From a checkpoint of a small text-conditioned image flow-matching model: 8.43M parameters, text encoder width 256.
Rows from block 11 of the denoiser of a small text-conditioned image flow-matching model, named by matrix and row number. Rows with one number belong to one channel. Each number is 128 + 24 x the weight over its row's rms, rounded and kept within 0 to 255. All counts start at 0. Numbers have three digits each.
Before each channel's rows are labels from the 100 images, of 14976 (inputs lightly noised), where the channel reaches its highest value: "lies over" is the class under the peak; "strongest on" is what is common among them. Only what is clearly more common there than usual is listed. The data: simulated fluorescence microscopy of cells. In brackets: how many of the 100, against the usual share in percent.
# convs0: first 3x3 conv (model.decb.0.1.convs.0.weight, 128x128x3x3, standardized in use, each kernel summed), inputs 64-127
# convs1: second 3x3 conv (model.decb.0.1.convs.1.weight, 128x128x3x3, standardized in use, transposed, each kernel summed), outputs 64-127

lies over: cytoplasm (97 vs 28.1)
strongest on: long thin cells (80 vs 13.1); crowded (73 vs 24.9); cells: ten or more (73 vs 24.9)
convs0.84:149102146147163118144121144123147137154145128104125125132098119152115163111096116157111140100090144155134116125142112131124155127166119113144143080105113079133123109088119164144132120129127145
convs1.84:136137163135082151082159119151113119122138138113125129122139148082133110129164136140183137157142141109131130106125161116146105131136136144158142154120137149111136136187144090113077130132140139

lies over: nucleus (40 vs 4.6)
strongest on: crowded (62 vs 24.9); cells: ten or more (62 vs 24.9); membrane rim (47 vs 12.8); red stain (44 vs 20.2)
convs0.55:120116142145131138126163092163141136114040122133173098163100132138153104131116126122138126154117123088148179130156134089161123115171144131115131117107105124124123122076151108130106163200090145
convs1.55:150137129144132140146133133123107126155180144124135158109147163115127150109137110151144169092132164138081150132132126139134112196090134099174155123160118086114101153152130120201110128095164141

lies over: cytoplasm (67 vs 28.1); nucleus (32 vs 4.6)
strongest on: ring around the nucleus (60 vs 12.3); few cells (55 vs 24.8); cells: one or two (55 vs 24.8); yellow stain (46 vs 20.2)
convs0.79:126087107102135138143102103130121133123125123136163110150133106150125120089100097115103116103119127118109145119178095138177171102155112142119124103092092129141116127095144101117127115179151169
convs1.79:146147132149107129096144115145112093125154143114126168129146132104170145143145132123208115092127123160149146112079160109128068145113138118123146146146115115107125113155129142166091173096135093

lies over: cytoplasm (69 vs 28.1)
strongest on: long thin cells (99 vs 13.1)
convs0.10:118095142163121111112086102174116136143119129162136116148144125135130127159112094145125133145114131103115149133169130148118141116187102134133164117109141086172136129093126171128100115166141170
convs1.10:123140126114160138120179157150118127106127140107155154124133114154113141123149119150168131115142142186118090124068135149149117135115119135109098127097106156103110127129124119155146171083107088

lies over: nucleus (63 vs 4.6)
strongest on: dim (91 vs 24.6); crowded (71 vs 24.9); cells: ten or more (71 vs 24.9); stain: red (41 vs 20.2)
convs0.67:128127140160136143142153122195144094142127116125152125144137132134146147118120127128137156121140132142143117144166131086129094101136132156136153120073087119078081080134160186158149141108130158
convs1.67:126165140187136097159129132126111156128111125160140119138124131131146140132130079129117106131116129126094102135103127169086169140156197118143114110125158161134097153104134100135191128193134136

lies over: nucleus (63 vs 4.6)
strongest on: membrane rim (63 vs 12.8); dim (52 vs 24.6)
convs0.19:113120159133138117128143135098098154107119139075143104155119116112121116141157143124143136123072107131142172135086139166189161167137157101146119107136104077139148131139177111109116113151156113
convs1.19:121116120154113156141154120162106134137114129177143159141140109147156160124166128145135102136127130153148108111149132119097078101095116139118148136104155152149121066125098201095090134126117161

lies over: cytoplasm (78 vs 28.1)
strongest on: long thin cells (99 vs 13.1); cells: six to nine (62 vs 24.8); dim (55 vs 24.6)
convs0.72:152119099145166114115145154128136110129138103101141152192097125175182140102108108093151149109113131153105117126119112109111151133156142112150145093111115115114084128116176151168155155090154179
convs1.72:132131137088079137119140112137140117131157157141127092092149102147094120154127144139175105138137146116150177110124146122092112162138136122140116184156112126084165139141101131102143119197132105

lies over: cytoplasm (61 vs 28.1)
strongest on: dim (76 vs 24.6); cyan stain (43 vs 20.2)
convs0.20:119126171170117130149184141175117108118116140102134127180117124091147166141132127148156129095094134128155131136081138111140086164130154139143126135108123118070134101134140131138080128176092089
convs1.20:147137103143150150173064129118115135163138138178135135119121089109140094099146140084097121154093135129135126134162155103113201100133109118139142119183146129150145186153080128107129134124149142

lies over: nucleus (64 vs 4.6)
strongest on: long thin cells (100 vs 13.1); dim (89 vs 24.6); crowded (51 vs 24.9); cells: ten or more (51 vs 24.9)
convs0.70:108162159165148135155160111163142100132112168152150111142158124129126145137135119111147110114119131151156133135131122092128142115164140143136166112142116112117122121089143165142099147148138179
convs1.70:117165155178131102127167089131139113138113089137135149160146154106122171124130090161127135120115100175083100130095108175130105145108146148127071107126163147116121156126131162142153127100135109

lies over: cytoplasm (91 vs 28.1)
strongest on: membrane rim (97 vs 12.8); few cells (91 vs 24.8); cells: one or two (91 vs 24.8)
convs0.102:142101158137141116133115118100121129154133099078136123059114149121101162108124112142134107147109115126116141127136192116137125145131108087157140094110116122071096122135122126159122129081194141
convs1.102:105144129105147125094133172147151108113110133136111154151164114157190094197156161113133135097140142145122173147153094099126096140129141160092127120135128100129156104125152111095099127152120116

lies over: nucleus (60 vs 4.6)
strongest on: long thin cells (100 vs 13.1); dim (56 vs 24.6)
convs0.88:149115137156109123136118161124129189099152092099129158147075126135109134117112096127131126126081145142143188127155120165125105142157144146142125103116127067154119142092160128152109157123159179
convs1.88:118153152129128156106099154110110095141123096098141085123120112137149137115111152107110110186116113123138110151179148096169121105142157099160122143148126115160147137138136100095143140139111120

lies over: cytoplasm (95 vs 28.1)
strongest on: long thin cells (100 vs 13.1); few cells (66 vs 24.8); cells: one or two (66 vs 24.8)
convs0.115:155091100137121099130125160095186165134109122074132113143123118132180172150136142163158148130088139159102135115122112133158161120127141120142126102145126122167178133161148089148129103111133131
convs1.115:131120108101134149095120102156088066130128133144131130125128149169127130102118111115163119111148176119154110131144157112109124178107109110136126143109103092069071146095095115142125172205133131

lies over: nucleus (62 vs 4.6)
strongest on: long thin cells (91 vs 13.1); crowded (75 vs 24.9); cells: ten or more (75 vs 24.9); dim (72 vs 24.6)
convs0.81:132167132130146127154106128160148123114141161153140142155129118164138124128120124082129130115128160165152123140136141135120124136164116136111170145125128088105094114149148127159155124124153142
convs1.81:114138168153076110100148098112144133153110100092141122138118156121122173127102129125138130140122104113099104131082111136119138139122141122151072085102136151119102118097134130117149138162106137

lies over: cytoplasm (83 vs 28.1)
strongest on: dim (96 vs 24.6); membrane rim (46 vs 12.8)
convs0.93:165164126141108075163124134158166105101151109131152112146109114103125135101127089099179106097128162131146136117121140132123067134119120151093132173128073133123090098144095101109122099121131127
convs1.93:102102137094153185140129137126123187155104144115113146128135096103135117142169184158096132153104080103144103144118139107124147121113142139108145118100153134121174128131120105127138149142115102

lies over: nucleus (69 vs 4.6)
strongest on: long thin cells (52 vs 13.1); red stain (46 vs 20.2)
convs0.31:153137126153097118124162133163128149118118147154141137173131108118106131136120162146143095134130122107180160108135128095122072078154092128139176117087132127125115060146140124140122138132110130
convs1.31:118187139164126127112117146150133099111103082125129144113127138088125079096127085091128143106114127136073164140136141142140157093132199124126123110178144110123114141113161086137152140125147145

lies over: nucleus (54 vs 4.6)
strongest on: dim (97 vs 24.6); membrane rim (91 vs 12.8); red stain (45 vs 20.2)
convs0.126:144154106159131122138145133126133117165150119118123110179109137158170165120128134107111095158153138146119156163149108115120097110114118111114142095135091111103108112120132190138138129133156164
convs1.126:140113137101116059121112134117142129099107135103103146103121156089126089107120103122119146061113142141095127130120099154115134134136190159141092127094122132113102146101142112152156167134106099

lies over: cytoplasm (99 vs 28.1)
strongest on: crowded (89 vs 24.9); cells: ten or more (89 vs 24.9); dim (82 vs 24.6); red stain (58 vs 20.2)
convs0.86:157148111129150147128147159133114145116133112108146131169130150154147139123125144099126131119123121159140133158172107124125114142125134123127150121120082113113121117129139142159122101142145155
convs1.86:128110145165127087110109092157158101135124156152094092082131131110127118100104113146141102119150149095112137127094159153135109098155128140144112142100168162117101100122101112132137162164126126

lies over: nucleus (56 vs 4.6)
strongest on: long thin cells (100 vs 13.1); dim (67 vs 24.6)
convs0.33:127090112158167128112141163157146086164131156130117118112151123133108117127108128178124127092098167102111103127135143075097120102164136130111139132119158128119130088092118125152084149128099139
convs1.33:099092158121130113119134090121143162133120136115108151129127124126127163121111137179163097153108094151118068128067143155130102161116141137112110124043126147121141105127124147172156145119127134

lies over: nucleus (41 vs 4.6)
strongest on: dim (99 vs 24.6); membrane rim (46 vs 12.8)
convs0.101:182087130111149088113110092101149108129141109089152114122092125139079128132111166141133177090126138143076171150140122140171120096157120066165160122124113133129099150141101097143130112142145165
convs1.101:101128094201127151125119171127131124145123113143127139176138118139196148134154103140136098127116092140148127156137138164110110137102087128121117131125141094118148086114116132139099105104105151

lies over: nucleus (83 vs 4.6)
strongest on: few cells (74 vs 24.8); cells: one or two (74 vs 24.8); bright spots (40 vs 12); membrane rim (39 vs 12.8)
convs0.85:160119099136135098148117159122146159107105136116106108125130147175106141153097124164164136142127113160151184117150141120137123131112113132161130110109117133161145113110138114158110101101125135
convs1.85:164129142139129140094124115140142060139141133136147154137130157107164134108155121113173123090144181104114151134107149130163101153137139097131139146105126109123106178142118099162123180172152142

lies over: cytoplasm (89 vs 28.1)
strongest on: dim (93 vs 24.6); membrane rim (69 vs 12.8); few cells (50 vs 24.8); cells: one or two (50 vs 24.8)
convs0.91:154101157121117128147123094164121119165143144133154092099132141102100097093099116083093122097141132098166091133132102141180115108134130136116127152111142149097120136153117100143111112111143107
convs1.91:108132136136121147118108149133126160122113100104124180179109112163192143133142142131171108157110101125119141103129138093130085138115153128127139106093129099179133072140164119110126154130081153

lies over: nucleus (64 vs 4.6)
strongest on: dim (100 vs 24.6); cells: six to nine (57 vs 24.8); bright spots (40 vs 12)
convs0.66:151117170121147109127131140127128143109109098074123091123076125113133173130140139161155088123133103154116127125111157127175095141104117079148135112059108130131106121160155140155142167161142139
convs1.66:147160106168085091137119125145119112143119140167129122117131151146131093142148121118112166157117123124123145129155096123107171142124121164122129136162178122091119142109123109146136086154135106